Rows from block 9 of a small sound classifier, named by matrix and row number. Rows with one number belong to one channel. Each number is 50 + 12 x the weight over its row's rms, rounded and kept within 0 to 99. All counts start at 0.
Before each channel's rows are labels from the 100 clips, of 14848, where the channel reaches its highest value: "responds to" is what is common among them; "loudest band" is the band of the loudest frequency at the time of the peak. Only what is clearly more common there than usual is listed. The data: simulated sounds of rotating machines with and without faults.
# convs1: first pointwise conv (model.blocks.9.convs.1.weight, 144x144x1), inputs 0-143
# convs3: second pointwise conv (model.blocks.9.convs.3.weight, 144x144x1, transposed), outputs 0-143

responds to: text has "speed"; imbalance; electric motor
loudest band: 1000 to 2000 Hz
convs1.77:51 27 52 63 39 56 28 37 33 39 32 48 42 49 34 43 65 35 42 44 42 53 56 41 45 52 73 28 42 60 37 39 49 52 61 40 21 45 34 49 54 46 47 50 43 24 25 42 46 50 66 66 49 55 52 64 60 73 53 41 53 47 49 37 42 52 53 09 45 51 36 56 55 46 46 56 48 60 55 53 35 47 36 63 63 54 53 51 51 53 40 60 33 32 40 45 58 71 52 54 50 37 57 61 64 66 57 60 39 59 48 56 60 62 66 31 47 49 42 54 60 68 67 69 44 29 39 56 51 56 49 28 48 23 35 38 70 45 53 63 77 43 58 45
convs3.77:55 73 40 74 71 56 56 70 28 49 84 37 40 20 47 55 50 28 51 44 64 52 61 46 60 44 27 39 64 61 44 51 58 56 49 65 54 62 55 62 37 42 50 65 42 29 57 57 48 47 38 42 58 50 49 48 50 40 55 60 53 48 44 47 51 57 69 46 58 39 35 60 42 48 53 36 59 70 30 58 31 32 53 50 40 41 49 54 30 45 42 43 26 67 49 52 52 46 64 40 72 67 61 56 38 30 56 29 54 33 46 48 64 56 56 66 56 43 51 55 49 64 44 33 52 53 51 37 40 65 78 22 41 63 55 56 50 58 29 53 40 63 49 54

responds to: gearbox
loudest band: 250 to 500 Hz
convs1.83:55 47 29 53 61 62 54 30 68 66 43 39 29 47 43 51 56 46 35 72 64 59 54 59 49 48 36 64 49 50 35 47 63 53 47 59 24 70 67 67 38 48 46 41 45 45 53 33 39 40 53 45 86 54 49 41 52 65 57 39 48 21 45 44 70 43 58 48 57 55 50 49 38 61 61 46 39 35 51 50 39 49 70 36 48 76 49 50 68 43 70 40 50 43 57 43 45 58 91 62 44 60 67 41 74 43 63 41 51 46 65 79 52 46 50 42 54 41 41 65 49 35 52 54 47 40 42 41 48 50 53 46 58 30 75 60 63 36 59 42 61 54 62 48
convs3.83:39 47 44 55 46 69 67 56 52 56 43 57 49 35 54 35 44 35 56 55 61 75 57 66 59 73 59 37 50 64 50 60 60 49 32 33 39 69 58 60 62 68 43 39 51 64 54 60 53 42 30 44 62 46 19 64 55 35 55 52 65 52 57 43 42 58 36 35 45 64 58 71 84 46 57 44 57 57 47 51 45 56 56 60 51 52 52 51 51 60 46 44 54 55 59 59 39 55 71 26 39 39 47 58 51 38 29 53 44 69 43 43 45 56 56 34 74 45 44 68 54 54 32 33 52 62 51 66 32 45 21 48 30 43 63 53 64 45 45 13 46 65 53 64

responds to: slowing down; turbine
loudest band: 250 to 500 Hz
convs1.79:49 53 51 47 46 46 35 77 55 60 23 63 45 48 54 65 54 54 27 45 54 57 42 40 45 59 44 93 51 46 49 78 71 57 53 50 56 22 45 58 43 59 40 45 62 39 64 65 56 53 53 42 36 58 44 69 51 42 49 72 53 60 72 27 62 59 59 40 68 68 46 57 47 45 56 37 64 43 77 64 58 29 52 62 34 40 40 36 59 40 50 48 47 47 49 51 39 53 50 61 63 32 71 62 57 38 33 42 43 43 48 55 55 52 41 40 59 54 46 53 43 56 35 46 41 64 42 51 68 56 66 65 42 75 47 39 39 52 32 56 69 44 27 55
convs3.79:26 48 40 52 60 53 48 74 64 34 28 43 52 50 50 50 53 66 47 31 45 37 62 78 65 54 64 55 55 64 55 47 48 45 37 48 45 46 61 64 49 60 63 59 59 64 64 48 63 40 65 48 47 43 51 29 63 49 72 59 52 40 29 51 59 59 54 50 42 49 58 57 72 53 46 56 43 44 47 34 64 72 58 59 51 25 45 63 59 68 56 34 72 52 56 61 58 44 55 55 61 55 58 76 71 43 16 40 49 57 58 42 52 59 42 33 38 56 64 67 73 57 54 49 48 46 48 39 39 50 27 39 42 62 80 58 56 62 52 73 54 32 62 48

responds to: turbine; gearbox
loudest band: 2000 to 4000 Hz
convs1.32:55 70 55 50 91 63 67 59 51 60 34 37 43 63 50 38 50 50 65 53 40 45 40 54 55 48 70 74 60 42 29 46 56 63 46 39 50 40 48 35 51 41 45 46 69 61 46 46 73 59 37 58 36 52 53 62 72 54 45 34 49 53 38 69 57 28 52 43 48 71 58 64 48 50 44 47 55 39 74 22 52 66 49 49 31 23 40 44 61 31 49 41 39 50 63 47 27 36 52 76 55 57 50 50 52 60 44 54 58 55 56 58 43 63 68 61 61 54 33 65 29 65 36 51 53 51 50 45 50 51 27 36 63 32 55 36 53 45 33 46 47 59 35 57
convs3.32:54 46 55 38 38 75 66 51 46 54 42 43 44 27 42 68 63 56 57 41 55 49 58 38 57 61 51 59 68 62 48 53 66 44 35 35 47 48 37 56 38 36 80 48 55 66 48 56 66 38 59 36 75 53 76 42 62 53 54 59 77 48 58 54 42 53 48 53 42 63 52 43 37 40 40 48 33 33 44 38 66 40 52 72 60 45 52 58 56 58 66 65 02 61 49 42 34 44 38 55 55 48 39 25 27 43 42 61 39 34 61 53 47 53 48 61 59 58 47 51 59 57 64 55 49 49 40 50 65 62 50 46 44 50 44 62 52 54 65 56 29 13 45 40

responds to: gearbox
loudest band: 250 to 500 Hz
convs1.124:60 37 68 41 53 68 55 35 66 74 34 44 53 35 48 45 51 37 44 60 51 61 41 55 55 45 80 62 47 45 56 32 48 57 48 46 60 55 60 38 50 57 54 41 40 34 35 37 48 46 67 24 40 68 53 49 59 57 44 52 79 52 55 49 64 44 53 62 54 46 60 44 57 36 65 48 67 62 17 52 75 46 82 42 55 50 66 31 51 52 44 44 47 25 38 23 57 55 69 47 58 59 61 63 46 38 43 33 46 63 45 39 56 44 42 39 42 62 76 58 33 39 52 50 76 52 65 55 64 54 39 47 69 43 53 69 61 49 51 42 48 43 44 51
convs3.124:57 54 78 59 52 63 41 25 59 64 46 31 74 45 64 59 56 42 78 39 30 80 58 40 45 48 37 71 79 40 52 52 30 45 52 56 60 51 51 49 46 59 34 55 45 46 50 56 62 32 55 55 55 43 41 54 66 46 59 48 34 52 61 51 50 46 65 53 33 52 54 47 45 39 65 45 51 45 48 43 58 48 33 61 26 46 57 45 47 53 51 56 62 68 60 29 46 71 42 69 41 43 46 50 55 50 55 44 60 52 61 43 42 45 55 37 29 48 39 62 40 53 33 78 84 53 69 56 43 76 27 48 35 38 56 49 52 32 50 40 43 51 64 39

responds to: speed: slow; piston engine
loudest band: 2000 to 4000 Hz
convs1.107:60 48 53 49 54 37 71 65 47 58 67 50 57 50 67 79 53 41 55 83 36 52 47 52 40 46 38 49 58 47 37 39 39 47 54 25 44 64 55 42 29 49 54 55 72 40 39 50 28 59 68 39 55 50 33 44 50 25 47 77 45 52 39 62 67 54 40 54 48 40 51 62 32 53 46 72 63 72 54 28 49 64 46 58 57 53 39 43 54 46 33 33 36 40 42 37 84 45 40 40 54 36 61 48 59 63 52 58 34 49 45 50 38 59 65 36 39 53 53 52 56 36 48 41 54 59 77 52 47 17 52 60 42 28 44 47 27 38 49 46 53 49 52 50
convs3.107:75 47 51 36 43 61 52 53 33 56 67 48 74 28 59 26 58 56 65 52 55 26 51 54 65 47 46 41 66 63 46 70 48 47 70 26 50 63 55 60 35 47 40 67 45 53 48 32 66 49 34 61 46 53 57 38 61 55 51 65 66 36 49 58 46 59 71 74 61 51 62 67 49 41 50 47 34 65 36 21 51 70 24 56 59 42 73 48 44 71 47 37 49 39 50 38 49 60 56 54 64 58 63 41 63 51 52 42 25 71 43 71 72 58 70 65 59 53 56 53 33 41 60 53 46 53 47 46 58 64 54 45 57 59 51 54 57 51 49 46 43 61 66 54

responds to: state: normal; text has "fault"; reverberation; text has "room"
loudest band: 250 to 500 Hz
convs1.19:28 45 36 48 59 46 54 54 56 54 46 75 60 41 59 51 56 54 42 49 34 52 70 50 56 39 53 24 45 34 41 44 42 49 46 77 39 48 48 42 33 69 37 53 62 49 68 62 45 67 42 63 38 44 51 39 52 62 37 30 50 63 54 29 60 54 36 58 60 70 73 28 47 74 44 56 46 74 58 54 63 64 73 41 59 59 47 56 79 41 47 48 48 46 50 52 46 20 66 56 31 57 67 63 56 40 60 31 53 41 51 32 39 41 56 37 63 59 41 58 42 53 40 48 45 49 37 45 43 59 33 64 65 50 58 49 41 31 48 69 66 58 61 31
convs3.19:59 40 56 59 60 47 77 56 80 47 64 51 43 70 55 61 28 52 23 61 37 52 37 45 49 49 57 34 73 53 45 44 48 56 50 22 37 50 52 45 37 30 57 84 53 38 57 38 43 68 51 41 65 55 27 50 56 41 52 28 55 59 52 42 47 61 29 33 50 50 37 39 50 41 50 52 59 59 54 47 51 38 49 37 52 46 43 53 58 28 54 53 60 36 59 57 44 65 42 54 54 58 53 46 41 43 42 47 70 34 62 50 50 56 16 54 48 53 73 48 58 78 40 41 58 54 49 40 48 52 69 51 52 68 33 58 21 43 51 65 50 57 24 50

responds to: gearbox
loudest band: 250 to 500 Hz
convs1.12:57 40 65 29 43 43 29 48 41 31 55 52 31 66 43 48 21 60 49 54 50 51 65 41 48 50 61 64 54 46 38 57 58 40 42 87 66 44 46 51 71 84 42 53 67 40 54 65 41 45 35 10 53 56 51 48 30 71 44 56 59 62 40 48 39 64 61 60 40 43 51 48 56 47 54 59 46 36 67 71 48 45 57 48 46 39 44 44 52 46 41 45 67 52 62 37 44 51 47 54 38 48 47 63 53 49 55 65 47 65 42 36 55 59 71 44 51 66 65 41 51 37 62 60 38 80 40 36 63 44 24 44 74 39 37 57 61 43 50 39 51 59 52 52
convs3.12:55 75 41 35 36 60 35 44 54 46 70 60 29 37 51 52 48 39 35 70 61 71 47 51 42 46 39 33 37 53 44 65 47 61 36 47 42 34 46 36 36 75 35 54 50 54 51 44 40 58 37 51 51 63 41 61 53 26 60 31 60 55 42 65 60 61 83 34 42 68 60 41 58 47 50 62 46 29 65 43 54 43 44 41 57 52 63 58 65 51 34 56 68 71 59 40 47 33 53 70 54 59 79 52 42 67 66 38 45 56 40 63 45 46 61 59 65 59 35 57 81 57 33 63 45 48 43 56 38 51 34 63 44 42 49 43 34 46 53 32 48 47 60 37

responds to: state: faulty; imbalance; conveyor; electric motor
loudest band: 1000 to 2000 Hz
convs1.114:24 57 61 60 60 45 61 38 52 48 35 37 43 37 32 44 62 48 63 65 61 50 42 67 35 55 48 44 37 59 30 31 65 63 36 44 36 41 48 50 59 46 52 34 47 24 50 46 28 45 47 61 55 36 57 47 43 41 63 56 60 56 47 61 44 58 38 33 38 53 56 47 39 71 48 32 46 34 45 51 56 48 45 45 49 69 49 41 35 41 46 61 50 60 41 43 36 47 50 50 60 60 46 66 83 75 46 71 51 23 52 34 11 41 41 48 58 61 52 66 57 33 44 70 49 53 40 56 46 53 33 56 58 33 51 55 50 41 58 65 16 53 52 31
convs3.114:41 33 44 75 50 33 36 43 66 44 41 64 65 54 47 53 38 71 33 47 56 38 45 47 37 31 46 51 54 41 55 41 49 47 47 55 62 45 38 41 71 72 43 43 58 43 29 56 47 49 57 65 35 57 56 50 41 61 44 63 48 70 67 44 44 30 52 67 76 56 60 54 57 64 52 61 45 49 44 37 60 41 66 62 58 61 44 69 56 66 54 55 42 59 30 47 53 93 60 63 24 57 37 40 27 73 49 52 50 45 53 35 64 32 56 63 67 56 51 57 46 30 60 56 46 56 44 79 42 42 51 63 63 44 44 48 40 53 42 27 40 57 51 40

responds to: imbalance; conveyor
loudest band: 1000 to 2000 Hz
convs1.15:51 63 45 52 45 42 22 34 41 43 51 47 34 51 57 42 50 69 54 58 35 48 33 41 40 60 58 54 67 58 53 42 51 61 48 47 28 38 22 58 58 45 27 52 34 23 46 65 38 51 56 50 34 53 59 54 53 45 15 33 23 53 42 38 42 46 47 56 37 46 33 47 45 59 71 41 45 45 57 37 57 52 49 48 34 52 48 63 54 56 24 45 33 29 46 41 71 51 66 53 42 57 51 38 92 44 62 72 52 48 66 59 33 46 55 39 54 46 58 49 56 41 49 75 49 45 55 70 63 30 44 49 60 39 63 67 62 53 43 44 58 52 51 55
convs3.15:52 60 73 52 45 54 39 33 64 66 61 65 66 52 46 43 48 52 34 61 57 47 64 34 51 43 68 66 31 69 41 61 65 54 51 45 72 28 27 65 51 38 59 44 45 61 66 66 37 43 50 40 39 51 40 63 35 44 56 57 42 46 53 70 46 50 62 28 66 52 39 36 58 57 62 25 70 48 52 47 67 65 40 54 49 36 66 59 15 49 67 50 45 47 61 67 74 30 45 53 32 45 60 39 70 47 47 54 69 49 44 45 64 44 53 61 52 37 31 39 43 36 47 36 33 60 49 64 38 56 56 64 31 41 60 52 43 43 29 45 56 51 44 47

responds to: state: faulty; squeal; piston engine
loudest band: 2000 to 4000 Hz
convs1.24:46 56 54 65 85 60 42 45 38 45 46 46 38 49 71 44 13 67 35 64 40 61 68 66 52 26 56 49 50 66 57 45 52 48 51 55 30 46 42 39 55 62 40 68 57 56 36 48 57 60 35 61 55 74 62 53 38 33 35 46 47 35 43 61 49 34 48 43 69 69 46 37 41 39 52 50 62 43 50 52 63 52 60 55 46 39 49 62 28 25 52 58 48 58 41 50 62 31 54 67 47 73 52 51 31 47 54 41 36 61 53 44 56 60 45 54 59 35 43 46 50 42 47 56 48 44 89 55 46 44 65 58 45 50 62 51 60 73 72 48 34 66 51 28
convs3.24:79 70 55 52 78 54 55 58 75 53 60 55 54 53 38 71 38 64 48 55 42 48 48 60 53 52 44 70 59 41 47 43 51 57 50 39 53 55 50 54 78 65 37 35 47 52 43 53 52 39 40 56 31 68 65 53 44 50 41 42 44 63 24 38 44 61 50 67 43 52 61 35 23 72 51 37 34 25 43 50 50 63 35 43 53 67 53 59 51 55 61 29 46 40 26 51 48 43 45 52 89 53 62 59 55 46 47 19 37 58 62 45 30 55 69 57 42 45 73 62 63 49 58 38 48 45 35 52 51 51 51 37 50 63 70 42 43 56 44 53 40 56 49 49

responds to: gearbox
loudest band: 2000 to 4000 Hz
convs1.14:46 37 68 52 71 48 37 58 46 61 41 47 43 51 62 39 26 67 39 73 40 53 69 55 85 71 39 48 66 42 49 51 45 56 52 53 39 28 47 42 27 57 64 45 50 38 51 49 58 47 52 71 46 71 57 28 49 42 42 32 50 53 61 35 43 57 47 60 58 60 41 58 48 50 45 37 50 55 70 50 54 64 41 33 40 16 55 73 41 52 64 44 70 59 44 53 70 42 58 51 29 38 36 51 53 32 43 54 44 61 59 61 41 72 45 46 39 58 56 57 49 25 46 74 49 34 39 37 64 71 53 55 60 56 47 49 58 44 41 36 47 72 44 49
convs3.14:35 54 45 32 52 50 42 71 74 54 47 62 46 49 50 46 40 50 42 70 50 10 48 46 57 34 59 57 58 61 51 58 57 33 42 47 45 56 46 36 50 45 63 42 46 52 54 50 47 44 41 44 49 52 36 53 32 56 59 52 38 61 37 38 52 66 48 23 45 35 44 33 45 39 47 62 56 79 37 33 64 57 49 54 65 61 47 53 48 71 62 48 66 41 40 57 50 65 55 39 50 47 11 72 42 61 34 45 70 62 56 61 56 26 70 49 51 47 54 41 50 60 45 59 41 58 30 66 66 39 45 34 41 47 56 50 69 39 70 36 64 33 74 53

responds to: state: normal; text has "fault"; gearbox
loudest band: 500 to 1000 Hz; 250 to 500 Hz
convs1.82:50 55 54 64 54 41 49 55 36 43 42 60 51 67 54 40 43 39 38 34 57 51 52 59 57 43 70 35 66 66 43 61 60 30 31 20 50 54 79 39 44 40 57 66 51 58 57 34 68 45 47 58 62 54 42 56 39 57 34 22 50 54 67 52 75 44 36 51 43 56 41 65 52 47 57 48 66 68 55 42 62 61 43 52 49 51 53 44 39 31 47 43 68 77 52 48 45 45 27 54 35 34 55 37 52 45 29 56 44 57 25 55 41 39 64 71 41 36 51 55 32 58 39 34 59 68 31 45 41 69 28 49 50 24 43 38 58 59 59 53 60 43 32 51
convs3.82:48 54 34 48 72 55 51 63 56 48 47 37 50 17 66 66 41 55 43 53 42 37 50 36 41 47 57 29 42 38 31 63 45 26 49 69 50 35 53 39 43 74 62 49 60 57 72 43 22 35 56 46 44 67 45 38 79 55 40 44 40 50 40 57 45 51 38 47 53 78 50 63 50 62 57 27 48 38 69 39 58 60 49 51 60 53 49 52 46 53 72 40 44 43 51 05 34 56 44 60 53 56 66 48 49 50 41 46 54 45 49 62 43 50 69 48 43 55 49 51 49 41 77 50 54 69 56 56 65 46 40 52 36 65 47 50 33 63 37 55 53 25 42 47

responds to: fan
loudest band: 250 to 500 Hz
convs1.118:47 64 51 61 41 32 41 50 44 68 62 48 62 53 60 68 58 60 49 53 60 50 54 62 27 48 48 41 45 69 48 43 65 47 51 75 38 44 57 40 49 49 47 31 47 63 60 47 73 54 40 44 31 47 59 37 38 54 41 54 78 59 62 42 50 58 49 64 67 38 50 38 48 48 56 35 63 43 23 48 58 50 47 56 29 41 29 45 54 49 26 62 47 60 44 50 44 42 19 47 47 37 60 32 51 34 55 48 57 40 62 30 55 38 13 60 59 67 70 52 69 62 69 66 68 50 60 48 62 46 63 39 75 40 58 64 70 56 48 38 63 43 44 46
convs3.118:59 54 30 45 40 37 52 33 38 74 61 44 67 11 67 48 36 47 27 42 36 50 41 63 39 51 43 67 48 38 32 34 63 52 36 39 62 28 36 51 68 38 40 54 45 66 45 22 48 50 53 50 39 42 51 53 51 59 61 35 41 40 74 45 38 39 59 57 63 36 40 40 43 56 58 47 53 57 54 44 49 41 56 43 45 36 64 50 42 67 42 33 77 74 60 43 47 53 49 63 68 62 58 41 35 49 46 30 65 47 44 61 57 50 47 46 47 47 53 53 47 58 58 34 66 34 68 61 42 51 72 42 59 47 66 63 25 52 46 34 51 69 41 49